From a checkpoint of a small audio frame classifier.
Training: adamw at rate 0.0015, 13600 steps, batches of 64.
Data: trained on tunes sung on syllables by a formant synthesiser, 22.3 epochs.
Rows from block 15, named by matrix and row number. Each number is 50 + 15 x the weight over its row's rms, rounded and kept within 0 to 99. All counts start at 0. After the name is the row's rms in percent of the matrix's.
# c30: last pointwise conv (model.blocks.15.c3.0.weight, 192x192x1), inputs 0-47
c30.22 101:44 33 36 62 55 40 31 27 63 40 42 45 42 46 54 34 46 50 46 53 44 41 52 40 45 42 58 47 50 58 48 57 62 55 45 49 55 36 50 54 56 52 39 56 44 47 44 47
c30.23 094:69 50 39 36 67 51 55 27 45 64 44 56 47 50 59 52 64 31 41 68 33 81 58 56 48 69 48 83 45 77 79 47 22 49 77 49 41 69 15 70 26 33 54 31 60 97 35 90
c30.24 101:81 64 59 85 42 58 71 52 23 56 46 55 55 57 21 44 36 47 47 24 57 65 15 38 60 57 30 60 36 37 51 43 46 54 56 46 49 46 30 35 48 24 49 54 24 51 50 46
c30.25 103:60 42 53 41 51 45 39 53 53 46 53 49 51 54 52 41 50 64 48 46 41 54 50 46 24 55 57 62 51 53 52 51 56 55 67 54 51 48 51 57 41 52 46 48 38 56 60 64
c30.26 094:56 67 40 47 51 44 47 36 65 51 72 54 50 45 63 71 53 42 46 70 45 50 79 63 39 47 59 96 58 80 72 43 48 52 48 37 30 75 25 75 26 42 48 52 54 84 50 73
c30.27 102:50 47 30 55 71 37 69 31 58 62 80 29 38 61 59 55 35 58 60 59 50 45 51 58 66 65 50 62 26 63 72 47 45 42 70 80 67 63 28 62 32 29 55 43 49 62 56 66
c30.28 106:73 60 54 78 58 52 56 47 25 56 45 63 70 81 71 68 27 62 32 58 73 49 38 73 54 74 45 56 50 49 54 33 33 37 56 42 35 66 35 73 55 27 72 75 25 54 91 61
c30.29 100:80 71 30 64 64 61 74 36 38 60 65 32 46 69 74 50 18 44 36 44 28 72 45 34 58 66 36 53 65 70 71 47 48 38 70 51 32 62 34 59 38 35 32 24 31 76 20 67
c30.30 098:44 57 39 68 63 58 62 66 40 56 39 53 41 72 56 51 34 50 54 50 60 45 36 43 74 41 42 40 59 39 32 60 60 33 49 60 70 42 51 43 54 44 61 67 56 54 51 42
c30.31 103:34 57 50 45 55 00 32 42 61 53 44 54 44 56 42 73 48 51 59 73 57 47 50 55 44 39 62 63 52 48 48 49 45 48 55 39 45 54 43 51 40 56 58 68 51 53 45 47
c30.32 101:43 57 52 54 53 25 54 42 52 56 28 46 65 42 54 54 36 65 75 44 54 56 50 34 53 42 49 48 74 56 33 55 44 40 42 61 45 51 24 31 42 60 45 47 44 46 41 44
c30.33 094:88 30 46 38 44 33 47 44 34 47 20 67 82 83 45 47 67 88 76 40 27 57 57 18 55 63 77 52 52 35 45 78 32 55 63 51 40 58 64 74 56 91 51 25 17 69 50 52
c30.34 098:50 29 32 46 35 41 50 57 61 33 60 49 47 52 46 45 47 54 40 57 40 36 59 53 60 35 45 75 50 62 52 52 48 37 35 58 58 60 60 56 53 58 61 43 50 52 53 51
c30.35 103:52 47 40 56 51 47 54 49 51 50 59 59 47 62 50 48 51 65 59 51 51 46 56 46 49 50 53 52 42 46 58 38 55 38 52 48 43 46 51 50 49 49 58 53 41 55 50 56
c30.36 095:43 48 54 46 49 47 44 21 81 53 72 47 43 53 74 57 48 50 47 72 34 43 67 72 53 40 54 99 57 99 99 37 27 50 51 56 65 76 34 52 26 47 45 37 76 93 36 99
c30.37 095:48 49 65 48 49 36 45 78 64 53 71 72 48 35 58 68 57 58 62 53 56 31 52 62 42 37 64 30 39 38 29 48 67 65 46 70 78 36 86 39 62 82 55 38 63 12 74 35
c30.38 102:70 62 37 65 60 70 71 63 62 54 58 51 73 31 85 49 55 44 63 50 54 64 57 59 83 58 60 35 50 51 49 67 74 59 49 75 45 48 54 63 62 52 30 42 48 57 42 48
c30.39 094:77 83 60 57 44 67 49 55 54 73 46 57 25 53 02 62 36 25 18 38 57 55 33 36 88 65 15 51 66 26 38 67 51 46 40 33 36 41 54 47 62 34 25 51 32 36 51 26
c30.40 101:43 36 40 27 81 73 43 47 55 58 61 37 76 30 85 47 38 18 58 53 66 69 63 63 58 37 48 54 49 64 54 91 65 59 70 40 40 38 48 56 60 44 34 39 56 65 46 56
c30.41 101:45 59 62 31 52 43 28 46 61 51 60 51 58 62 65 62 48 31 70 68 51 52 65 61 32 45 66 57 50 56 61 49 55 58 60 36 45 51 53 58 45 67 42 30 46 49 58 55
c30.42 100:39 56 61 10 67 71 75 43 52 41 43 60 59 57 64 66 27 33 57 57 40 49 47 48 39 35 55 49 60 57 47 65 55 26 56 46 73 64 51 39 32 41 48 40 50 58 52 52
c30.43 101:48 49 58 46 49 55 58 61 47 58 55 54 47 62 47 55 38 62 61 56 40 52 48 45 58 52 54 57 56 42 61 61 55 53 60 47 57 65 52 57 57 40 59 58 51 53 50 50
c30.44 100:45 65 52 32 44 71 30 59 71 56 91 52 49 50 56 65 43 47 46 67 67 73 60 81 27 43 69 67 57 72 69 30 68 47 62 41 67 49 60 62 47 52 51 55 48 67 55 67
c30.45 093:71 67 39 69 50 66 69 76 59 83 82 32 27 42 24 31 51 28 36 38 36 65 32 49 86 57 33 43 36 26 36 51 83 49 54 39 72 40 66 61 52 51 24 26 47 13 39 22
c30.46 099:48 54 23 25 52 51 55 53 38 31 50 27 50 26 42 44 52 34 35 39 62 49 38 34 21 36 37 64 60 54 54 46 40 58 48 11 60 56 34 53 65 58 42 48 20 40 56 61
c30.47 106:59 35 24 52 43 18 65 34 41 48 45 00 60 40 53 24 57 50 61 21 40 67 45 29 44 63 34 32 64 52 51 55 40 41 57 56 63 30 28 17 28 43 31 21 25 55 30 63
c30.48 097:50 44 44 44 44 43 69 38 44 32 70 51 28 51 39 52 45 55 49 58 46 55 50 57 76 55 57 68 27 57 68 35 43 30 57 51 46 67 46 59 46 41 51 63 47 54 60 61
c30.49 098:57 69 43 73 59 70 58 47 57 25 50 66 71 46 58 56 39 45 63 47 46 41 57 49 75 52 49 46 58 46 41 67 37 44 58 55 43 61 52 73 51 50 60 69 47 36 51 53
c30.50 097:54 38 45 36 55 43 57 30 58 63 72 41 38 24 65 50 57 58 39 66 21 52 61 75 27 41 35 68 55 73 78 38 30 50 51 54 63 65 23 49 16 26 49 34 56 67 49 69
c30.51 102:41 59 29 63 57 38 42 41 50 52 63 47 57 43 57 48 59 34 51 53 42 60 55 50 49 38 63 40 66 49 52 58 61 54 45 53 51 43 50 28 41 53 39 44 40 48 44 41
c30.52 103:34 54 50 31 63 38 68 46 33 43 37 44 59 36 68 55 31 50 65 63 66 41 39 65 67 31 71 40 47 43 57 37 68 47 33 44 61 47 41 23 57 27 61 63 47 47 74 41
c30.53 100:32 19 43 40 65 62 64 45 43 31 41 37 63 26 37 36 61 57 68 49 50 56 51 46 56 36 49 61 50 46 50 59 53 44 24 44 55 46 43 35 55 53 22 40 43 53 26 41
c30.54 102:36 63 50 55 39 33 29 52 41 56 44 49 33 62 19 45 46 61 41 49 20 33 51 31 21 33 57 55 56 40 53 59 57 28 35 17 10 42 49 54 40 68 67 47 40 55 48 42
c30.55 100:41 53 19 59 41 39 67 41 53 66 66 32 11 43 48 22 64 51 14 39 56 41 50 29 47 64 28 37 54 59 47 32 71 37 41 33 50 18 54 33 36 43 34 42 27 34 47 35
c30.56 105:45 45 32 32 43 10 58 54 46 60 52 24 64 41 28 35 56 13 42 37 35 53 44 52 47 47 46 53 83 49 47 57 58 38 42 43 53 25 45 40 49 48 41 39 31 47 58 43
c30.57 101:49 59 48 50 54 47 58 59 59 46 60 49 52 56 49 56 38 59 57 63 45 54 49 52 55 48 60 39 57 49 47 66 66 46 45 58 47 32 52 41 59 59 46 47 45 39 48 42
c30.58 097:49 64 49 41 35 58 48 54 69 56 48 42 55 63 59 46 67 55 65 39 47 51 70 39 44 53 70 56 77 45 30 61 53 35 49 28 40 42 67 61 51 88 35 21 26 41 48 44
c30.59 102:52 29 44 59 34 45 39 53 52 58 54 38 51 46 56 50 52 47 48 55 50 27 67 64 50 41 57 44 64 44 41 49 67 58 18 46 47 38 52 31 39 43 56 53 36 58 54 32
c30.60 100:69 53 36 73 59 60 66 49 39 39 31 42 68 36 59 66 54 73 53 58 73 59 45 50 91 55 60 45 44 40 43 62 43 40 38 35 44 65 46 50 49 51 41 69 08 36 54 43
c30.61 103:54 49 48 47 52 38 57 56 63 46 62 49 54 60 51 51 48 61 57 55 52 51 47 51 46 51 49 42 42 42 49 55 53 36 51 50 60 39 58 48 52 58 45 53 46 48 54 41
c30.62 097:52 39 49 48 53 65 64 85 54 33 42 51 68 47 64 62 48 55 71 70 56 00 71 66 35 27 75 43 31 41 31 42 79 57 27 36 57 36 73 28 63 79 78 34 43 35 73 35
c30.63 095:41 59 54 55 56 59 49 63 42 49 52 57 73 56 62 56 35 61 54 49 62 38 59 48 72 39 66 45 60 40 49 55 56 43 49 60 43 55 61 58 63 46 43 56 41 56 48 46
c30.64 096:76 72 56 87 51 55 41 37 21 69 44 55 51 66 18 30 34 61 58 21 71 68 08 26 64 71 30 28 43 40 45 60 43 51 61 41 49 19 33 31 28 33 38 81 27 48 47 26
c30.65 099:45 43 48 52 36 32 50 42 17 51 31 42 29 53 22 50 50 25 35 59 44 37 46 53 63 47 49 53 59 49 57 59 57 43 34 40 37 58 29 44 32 22 78 66 49 48 59 39
c30.66 099:83 26 56 51 81 44 64 39 31 41 29 39 62 42 57 45 64 59 47 48 52 67 48 34 43 63 39 52 42 63 47 63 24 71 67 49 59 66 20 52 36 36 57 55 27 79 31 66
c30.67 104:32 71 43 37 48 39 76 42 34 53 49 09 59 29 54 41 69 16 54 44 53 46 48 43 84 50 45 47 72 49 60 58 61 49 52 42 46 43 48 51 52 51 45 41 51 33 55 56
c30.68 094:52 70 54 39 68 60 64 36 52 71 68 49 57 43 74 54 51 51 48 68 43 65 75 62 55 61 61 63 82 70 82 57 49 16 63 59 58 61 44 71 35 46 45 45 57 80 41 71
c30.69 098:39 53 35 52 65 50 53 19 81 65 86 51 52 45 71 57 66 48 62 70 36 55 74 65 51 52 64 88 60 99 99 48 46 40 58 53 65 49 24 39 21 49 56 29 60 99 52 88
c30.70 096:84 33 38 80 49 66 66 56 42 46 49 46 40 29 39 19 58 41 46 23 45 48 33 16 76 68 04 26 33 25 22 53 47 78 27 40 54 35 43 28 54 31 17 45 14 28 26 25
c30.71 098:59 47 44 35 55 54 51 32 64 73 69 46 54 36 70 58 71 75 62 70 64 60 73 57 64 60 53 62 53 52 67 41 50 28 55 52 49 53 24 57 19 30 47 58 49 60 48 59
c30.72 104:65 38 60 45 52 35 45 49 46 61 66 54 32 49 37 33 74 37 33 43 32 61 38 47 41 61 46 41 56 59 47 50 53 70 59 56 48 30 47 37 31 57 55 20 60 50 47 53
c30.73 099:72 41 23 49 53 46 30 37 71 64 70 44 55 64 84 44 59 64 49 48 49 63 69 44 56 75 67 42 54 65 46 41 66 62 68 63 58 51 37 59 31 66 57 43 32 56 48 55
c30.74 102:47 63 47 47 57 46 57 49 52 49 47 60 56 61 60 53 51 55 50 59 47 61 59 59 48 53 51 35 57 48 50 50 58 34 55 52 56 32 51 39 52 51 42 53 53 56 58 52
c30.75 100:70 72 36 70 53 75 53 82 69 65 72 45 50 59 42 65 23 46 60 55 64 54 42 56 64 38 41 34 47 40 34 95 83 43 42 21 30 44 54 51 53 38 50 55 44 37 51 33
c30.76 099:63 56 49 48 71 60 48 54 38 79 62 41 66 38 52 40 45 53 52 48 54 68 46 57 43 55 31 39 48 50 48 48 67 55 56 46 68 37 35 41 37 33 57 42 50 45 51 40
c30.77 096:98 38 44 44 73 39 52 28 27 74 54 27 14 56 42 45 69 44 11 53 32 99 37 48 58 94 27 69 56 80 70 27 36 60 97 44 38 84 08 76 15 11 46 44 53 69 32 74
c30.78 098:43 45 55 41 58 44 59 51 75 50 65 52 44 37 61 46 57 58 58 55 31 48 76 51 32 46 71 62 66 54 66 35 60 54 48 68 72 65 49 46 42 49 46 49 47 59 53 54
c30.79 100:56 57 32 63 67 58 55 44 64 67 77 47 63 63 53 58 23 18 52 56 53 56 49 54 41 50 39 85 68 77 75 51 41 38 48 41 57 59 47 68 48 44 37 43 58 87 41 56
c30.80 101:45 60 48 61 49 66 59 49 47 51 43 61 67 65 54 46 43 38 70 48 50 48 53 43 61 46 67 43 56 44 41 66 63 43 53 49 30 40 63 48 53 52 46 55 51 53 42 53
c30.81 101:44 44 28 42 64 28 58 54 46 40 47 41 55 31 47 49 40 65 61 57 53 39 49 48 67 40 53 62 54 52 52 40 59 35 39 48 72 60 60 54 45 50 52 45 33 47 50 44
c30.82 099:51 66 60 43 54 63 43 62 45 50 50 52 67 43 47 71 37 53 62 57 78 53 38 61 42 50 60 38 51 51 44 62 60 53 52 53 65 33 54 47 61 52 58 67 45 52 69 47
c30.83 101:43 73 60 38 49 19 29 55 57 52 48 53 59 42 54 39 54 51 57 49 50 52 59 42 38 35 67 62 60 49 45 58 61 30 49 36 48 61 68 55 54 78 61 61 18 56 68 56
c30.84 102:28 38 39 39 56 20 76 32 55 44 39 53 67 47 55 48 56 40 50 63 53 31 67 49 48 37 61 48 81 56 62 49 50 41 38 51 49 51 30 24 34 51 54 53 48 64 48 48
c30.85 099:62 53 58 50 38 39 44 25 51 69 65 24 03 45 41 26 65 51 20 13 32 85 22 21 59 80 38 46 45 62 59 41 34 49 72 63 70 43 42 63 19 49 28 43 40 40 30 57
c30.86 100:71 50 64 43 56 23 55 57 32 51 67 45 38 40 49 53 46 43 44 56 48 42 36 45 40 56 49 45 60 48 54 56 63 49 59 44 38 62 28 54 51 45 36 55 34 52 48 43